{
  "vocab_size": 104,
  "encoder_parallel_block": true,
  "text_encoder_parallel_block": false,
  "max_precond_dim": 1536
}
Rows from block 5 of the audio encoder of a small contrastive audio-text model, named by matrix and row number. Rows with one number within an expert belong to one neuron, the router's apart. Each number is 500 + 50 x the weight over its row's rms, rounded and kept within 0 to 999. All counts start at 0. Numbers have three digits each. After the name is the row's rms in percent of the matrix's.
Before each expert's rows are labels from the 100 clips, of 14976, where the router gives the expert most weight on average: "top examples" is what is common among them. Only what is clearly more common there than usual is listed. The data: single notes of 20 synthesised instruments.
# router: router (encoder.blocks.5.mlp.router.weight, 8x96, trained with AdamW), inputs 0-95
# up: expert up (encoder.blocks.5.mlp.up, 8x192x96), inputs 0-95
# down: expert down (encoder.blocks.5.mlp.down, 8x96x192, transposed), outputs 0-95

# expert 5
top examples: short note
router.5 091:490464508527504547534504561569507424543423567459510532465478406417582408462555544496518527436538471505522556517443528486559504493555439514556524530536431573498430476565524536448497546524577522515553540473612514522474429553458599521489483459469402491464461492455450452442494458332557468462
up.0 084:507454487552502539500497480561572383532578393482571514475493570440516436416417526436447527494492542484523591523481529528473480499400521533450586441450514538474590493481538523557516465408494457465534452565591501455590504487469555553393529559516605519468511585472462492515486486445471521441
down.0 082:573472501491406530538464489373386512464481553472447474532435520522464460464526459576508468505476516530498484500458478534537595553569523527489427528561507465450512540501428423469527435575469467508532447435417518521491506558467367523599511543489385438568496475498538487457498370542543511453
up.1 084:587466488497576519455483539433446474493408527449605548455555515506530576492444537520547546391433529508533461624466571443472460433553502535508477514366544535447493568500531528525534474457514556509588481533556566553546428487525530568519475576543475530564475554540578526572479445514527550474
down.1 085:490497509452473507532428451458515521513535516568490523587500381397495460527531555487537400536523470420431464460514547553469516475410407495488555484544451507538472462536461516493535543587545532516564462463406417496398575404501455529505467460466558479429533529484477509566517471584554439384
up.2 105:527511513400495419479567481470491570564511470548577497519476455455528508465473516518542481564675466532482525480522463481456475506501431508509537543495487496544445325513419516465393541570550518535556579507560455461545516461445520542516563529560537443482486529582423528529519468536521585433
down.2 109:401473456544510587436431451571499432541435498530437516541453449536440501517477461494485432506508523499598523527400495502457447581529552452486462478489466453414433613397568542484494483521552473436475553471520421546454538535566449463493543471461421596546561559438579497538467532499438501517

# expert 1
top examples: octave 6; slow attack; text has "string"; mains hum
router.1 084:465550510560544579618526469516436519615512553580554435559499477526477421500460551538532516535505508559526504494550511404466504556549527518548508470449451503520475514609501421512516569512519440549544590542603381582518502582574538489497562501576502501507597466517532507499462517417470516444
up.0 093:490485540431556617466489493519486510435491467515471444540539483568578574467488499517633468531525637493523455474527542554486471490518607462561513560511471518543449470520467452457465402502574407487488470453540567472477473572469465411524559548538464558455530503481517447517354589514460490515
down.0 095:583481413517491463492484505565604554475536521559604524399499489441523520566440557535509486467478533432453446447469451463565482508427500533521559482569496475493486513533506463494396563496537541486399480563410466536527472521482522486392456493547580432421476487534493476460593402583564448461
up.1 101:533476426490568551479564526514467588576423522578479495426509561522481599553444468492453406479579440501509461401492526461458521500560515506505578562493518523520397450517567463494456575479472537504558538450480552525596473494525511590580477550560539519443515434525502370471467561468553508563
down.1 094:442534528452424379504462476503513466518517486487471435568505489487456473440503442478569499557521517445490519546564554509535580594538443541533550501491456447474555555497527542567467450527487509541523621563489560442538637632455460491524524476461499516494446546460560520514420570514479359532
up.2 102:435498447407423578612477496534485404476468580484561477458557482490561501496489462529531527564472480454464537458503422477545511626479458495441458435498482572468460492453408521459471440444546555453510510455510483630585435444526535465548478498555544407529480480449523437537399556521504533517
down.2 104:547507582474447548434424488512558538524452456493544523510494579666514462530475495510445466512489500482455421550529477524592535552476507538495524490400429445471496484571541476612585508393495445520452527413543494435445466460507479508357511489483507577567494557503549499481577493505518571487

# expert 3
top examples: pink noise; octave 2; clipping; text has "clipped"
router.3 090:435493478452480485494468475485404480470499498544597478529488533572533585574546462486496589555479391488467534489523495503554528477499460574420509477546523527457533500509479504534593524484460601424464500508449583520484552488406529595510424521447585572590530568468505442466521523654475438480
up.0 099:477446505490431492431570408499533513535498459490556481442498519595508561486468498539494425541385521555465437533429476449416500535532547469538511522450403447543525403408511512414581472446470453424494465584487468461479497503478513477588520482580614501476469602482571536468566476547545459520
down.0 095:493625544524465519553458524521554531512501499472442511499484517425562512474518515518561524460587466492500583526495547503451484443528550447531522459542591504554525476476432410594497463545438532575560589418484457440554523438468462529492407550531395473518485384572446479455554438383474521523
up.1 108:478498434519451453588480548458488514479576534443543469483489503375537450471554552569582583528446510476501553582554478465494493481449417508479455396499481616623535515456504501502502534443558485498479498419464563512509478530439486599542555555551496446407538472463510522518555488398540590499
down.1 109:478511478568563485487449482540552455519495492488471473581421478528491452486506454442496571542607483417476573570424520457478593540596541530545443517482569447397517494535501487394531510453484497498619527503502474493467590397454474534391546397481513552425485534440556503456445489489514457472
up.2 071:542428495499569478512548462441487455514434489450492502507451477477403411536545459507548479449453514521429551451522611539575516551526605540617469588533479603453459518445437491590401564503466535552612522528503496478538487516453469524455581536510541520482528508578403451479481465490443463494
down.2 071:491529491532562542426499474591483457474561478448507593489465522468594495477478504495472453450500453541555383539516461543504446483513552444500545416476559452526530530558504513468634489385508482541393608472476541527501576541559541524515473512472567535446483533437551609504486557605527439471

# expert 0
top examples: reverberation; text has "reverberant"; octave 4; A#
router.0 100:514489497506469525468584590502518500558453437497417454442446495578480498468458408472535446522466433417572495452589387563439556510507502497532492475522546468555564491459453530469552442396498402584561457482534555482541561479553436500501486453542423537423507565518410481519443564472574468469
up.0 097:472549404440414527518398545469479516487466516516570508483497566481520518532522501550445538426475454464498522465546463525574493508531561568506472543491454493606474407636557498461571505469448521551558472460538534419516554588514439621486477547478501545435433410474501452425455572460432527519
down.0 102:466531470469585502476444490484522474555542446458608502570458564465368505512492525500550496601527430492513457537486567509495509551488516559578469395458574467493404441446496513402538515470548469436484444559438446463551421542485452428525566482380584471509570556520537504557473486492537517523
up.1 085:529531504588476538522506513585504588471542627458495563433505534474446546580475596475532466613380441501470508477442500563523470491516505445385462447396554470558550598501462503602538481509509428513512457532512463504525464535517477510604453570589483541526474499450481438487520470496503494473
down.1 086:477488598424519439427510373461600488517494441511496522572505501474528510428486489482421588449533538489547532489489524453515573549443523615421455498565481544531504481560595493435487528466530583496536486357492474465525478503481522398511526447443501548451546403513548593527516448468478474480
up.2 088:401526342496566394492496464557510473480492490490482520507491486585555426529556418473491516454524553458442474550440546494513561504593514537409564531419545564471481526559556479602468493458466554511497461506567599506524422546496406560436453490579541436503477496494541527511506461567446515521
down.2 090:523433535427395590572534529425524517431468518504546425483499555493527492451541582555501519569512525531534509545418483536600403514390542499559468509571453499568570469519493551522506550473420462457502454495516403436427565449585514510585501481446528569406540462443516476448469499509484466475

# expert 7
top examples: reverberation; text has "reverberant"; F; note: F5
router.7 114:574533504481513536533437432520521469570441498504529514431513530522459485350452535469419430448547598551456468442452461596530508526482452552494448496478511406474463563526509510471482472486437601560447596542363550433541509443532520513538551533491444474486473540482489473509559424433429442519
up.0 103:441411475540483594537493541530460537516412434384512452444459465442572477527425495454436483514461454460435441545476461477438545512425426515569503452461581432480439523460516506509399408498498554512596489472452482486551465602442463539558514479489547500419483466451553462399553523458468506503
down.0 106:545486523573417470469516519502408525444428502542489497528463484476522551480502590617505505466599493463541559470500492544416454515420620564513548494513573467453531427444576535505542532440663431497431441430482564440457498498507534433530495550502534494478467468455571546488421461484529497529
up.1 122:478531536431452559458541568438481487441420466471424593493453527576436560471460521510474455513545491419562573439525507447508516519566512497496567507495464533517482481492527483393543422422461549558554457526505555362494460545570525598565529471532526569477548449484460533521532417554613527456
down.1 128:420497532521522595544434461601512538460511480456541494422504546445527371501548476476527520477468526602527470489446530554539510448479414453523499470531456580433558496549501556510536484465411480514584422467532400516574455451529384434415546477569500510559514520585562539476445480523521453497
up.2 100:459445587544479541522493497516459578379513507455500453496519540540526462435570603569506558539529457518419524451439442559473442517469479494495490573506524520351389495466476495466528529613485530522447490527618494531526491507507521540562541416519485586557504534549489482498409476578581474482
down.2 095:503521583516458497530439426492536476570499565557471541470461445424488510596498582514488454522522550488563526511459444485519581523454473425471452460482398462609493464441632429473506554468475507460497436480503432541455421465421444449522442490515500424522529443478543527497560397468386492557

# expert 2
top examples: quiet level; short note
router.2 080:557629496528406521494547511467504479581517536448437469560489495526437447514509515484516572510529493593554491565488498421514541461602500461475479456513422506519480536533505507543470495492539405592475602515546413406517439572513573522463494526529549472469532394536525477509377485422521569581
up.0 134:497464506534516515455424435469427462575494503561513565420534448441515522519448456540552438527503494530455468528489457516481501457519520418427474479490549567418525536394525577398456527540501526525687543487493553571447505493444480417563486484477547586580476554466502459491419541534527553561
down.0 126:455430451386435620594598514543548522443432494420518495484496475552509517486494555505442561467498415535459488510497558456594427440519517559588536484499545413577511453500454457428471497426460529469463497525529481505513465473530544537494498454613529512431479535379545442479574469546466520489
up.1 068:521531474433484543488499585443448608530420395454590449529466477529632545426513510543502579451422447484433452511469475528454534448541532552525497518518559470416516496463515627513435477523488438499523505501546399536514478524500461538503492529465524476545427508444401481544577502422554422538
down.1 083:555447446442374449460531567483523473441489476445400487445552478546467485609496531463538439493531427503552470523425484541631405521484417472553463491526551531498507529462465451386443538564479523560523466510553511553533456501442426414513503410563487533508454535533504532559484522600529513515
up.2 101:478587464528507493578477553479506431416472509534475458573542511512516532555539481475536529530526542510601561461476425617463482533583466410510570466495535506491481549577468473486430559564560494460506634481515508378482469544534541428426496563522498535456546488511471487493420548494363477563
down.2 104:520519571554555486484495516556412558433476557498532503522471478502500542543497489561480499417478367519485566486488538496540520435472388617472602528476473495448521399442517554561595521481483520585505480489532449558539536553458440474507564487468537492502559470563499477502644538485459377479

# expert 6
top examples: octave 5; C; note: C5; vibraphone-like
router.6 101:526478444572581404530544413547525490438535472488502479538510412433422365469442522468493523461479485538448503550518518577573442437478540338472493495490495474505550488428511449526468464509501414597481401513473454559506504490550549463459481436502477500473550504482509569536444552457567600506
up.0 117:475412458529492477438545524451450475470471549548567456372514490470540473506416594555562447430531507567442514464559528570541527501441491404531511510521422424475601565471497543485535493525458568472415458422498468464457391482484481520435477505407549458403573429525470499524479476545536465485
down.0 130:574497515591426500478428483558604494424505505490514436521514501470551485541494420494481440594463414510532531517454477352489480466486519480421496508430562573465511468440532497497504527464563526581512555480552440609521536577548548612534470457471528566552405520492548482535443420481531543493
up.1 084:445474475419526511575572596438504521551451485468446444529439516441504483515542498529434453406474521477449399562525383497550504574477449523462465445510398493508477445523545455453532534520499521361425465511523447467499489471591563444544546580499505478480622490484467472576505469507505407505
down.1 084:534546544446517419483446453476516508523547486459482520598496475503432517481560471463385530524495444519529533580483569527517491582588549419507545540449541515557551512529447416434443542456418455585561493443593548503538459437485528513541396507443535517465438484551553410437530492505501375474
up.2 118:489448531467459415450441495506473469513492506548541545426451525515443533467459557493581432367527339517397467406563500542537541529480484545535554436533547548457547556543416556532498479435526520568483454494494508451556419544548495387535461470461551562463546480494514496488535560503488559437
down.2 112:429473538487473499526559470486456573455562394549531525514526486534584415508525415551409459556416569522513442506391461488495479499562540561434444561424395538468517517395471445487496426613515511538449519529525502594468546593486513546485471505509466482519482431474472515512502474592569534498

# expert 4
top examples: octave 4; G; note: G4; pitch class: G#
router.4 130:485527458459503469448459499427519547409601477512442554564492496471611555592535561571524521548467521423566461539504522409446512474436553466479530522482505552570486460434539458514493470546417444372476432483540492489413509490456446496511524528520615514579429427542519536515521517583445555528
up.0 089:470430524546493445569588507525510486486543476506554466487403491532496537605470566451522494536472490580512471454385549576459408486561483472554458522441452553495502540505459587550560547369514474528496500604472522481411422461470483474537488582497518523456464460518490567440482442441399417479
down.0 092:510580497495528578384428469445512510592502559493511447492559532521461510439502454487501505480567444431525533579521560479562526487593513553548511428570503409432489490506566476453546475561521536398496468443461553495592568571539495439466475391521402481544465525493539495506586538494604522542
up.1 076:520507489495539554390499560510468424568425508513464506537433449472471417489481509425476443518482536486515569452505498591504340434588498481573464439539509535534528465447562477491484533477522511528367495438452458447497475529442541484509433501565437489443603606515478535505480427515403499485
down.1 071:448536440498436520527509446389432511451557566483512488464530496474543465522410466513452472527502452488499413582433455465526629569455521594580497483488443562474456534538505435456557478459445502491541455472512576535558570476465502503463502494475602517631405479514588470542543594523496493450
up.2 113:526522451430565585546513563504516526480498530458500473456382527446542443544464520526492508540438469427643460535478498475563453441529551474434517464466497502564564522487442502580497482535486520547442520491499442587493442500556602414378444385487434511559470505616518497503525469444506546513
down.2 109:595446516487465546559343497472559519456600409471481477494579446550535521562335497542503470466521562451379456458439513498491505537499458453570462481491463487485447498454516606505547535489468453467501467518513472502507547491434506433583556479525436490508587531469601482485517532529453477499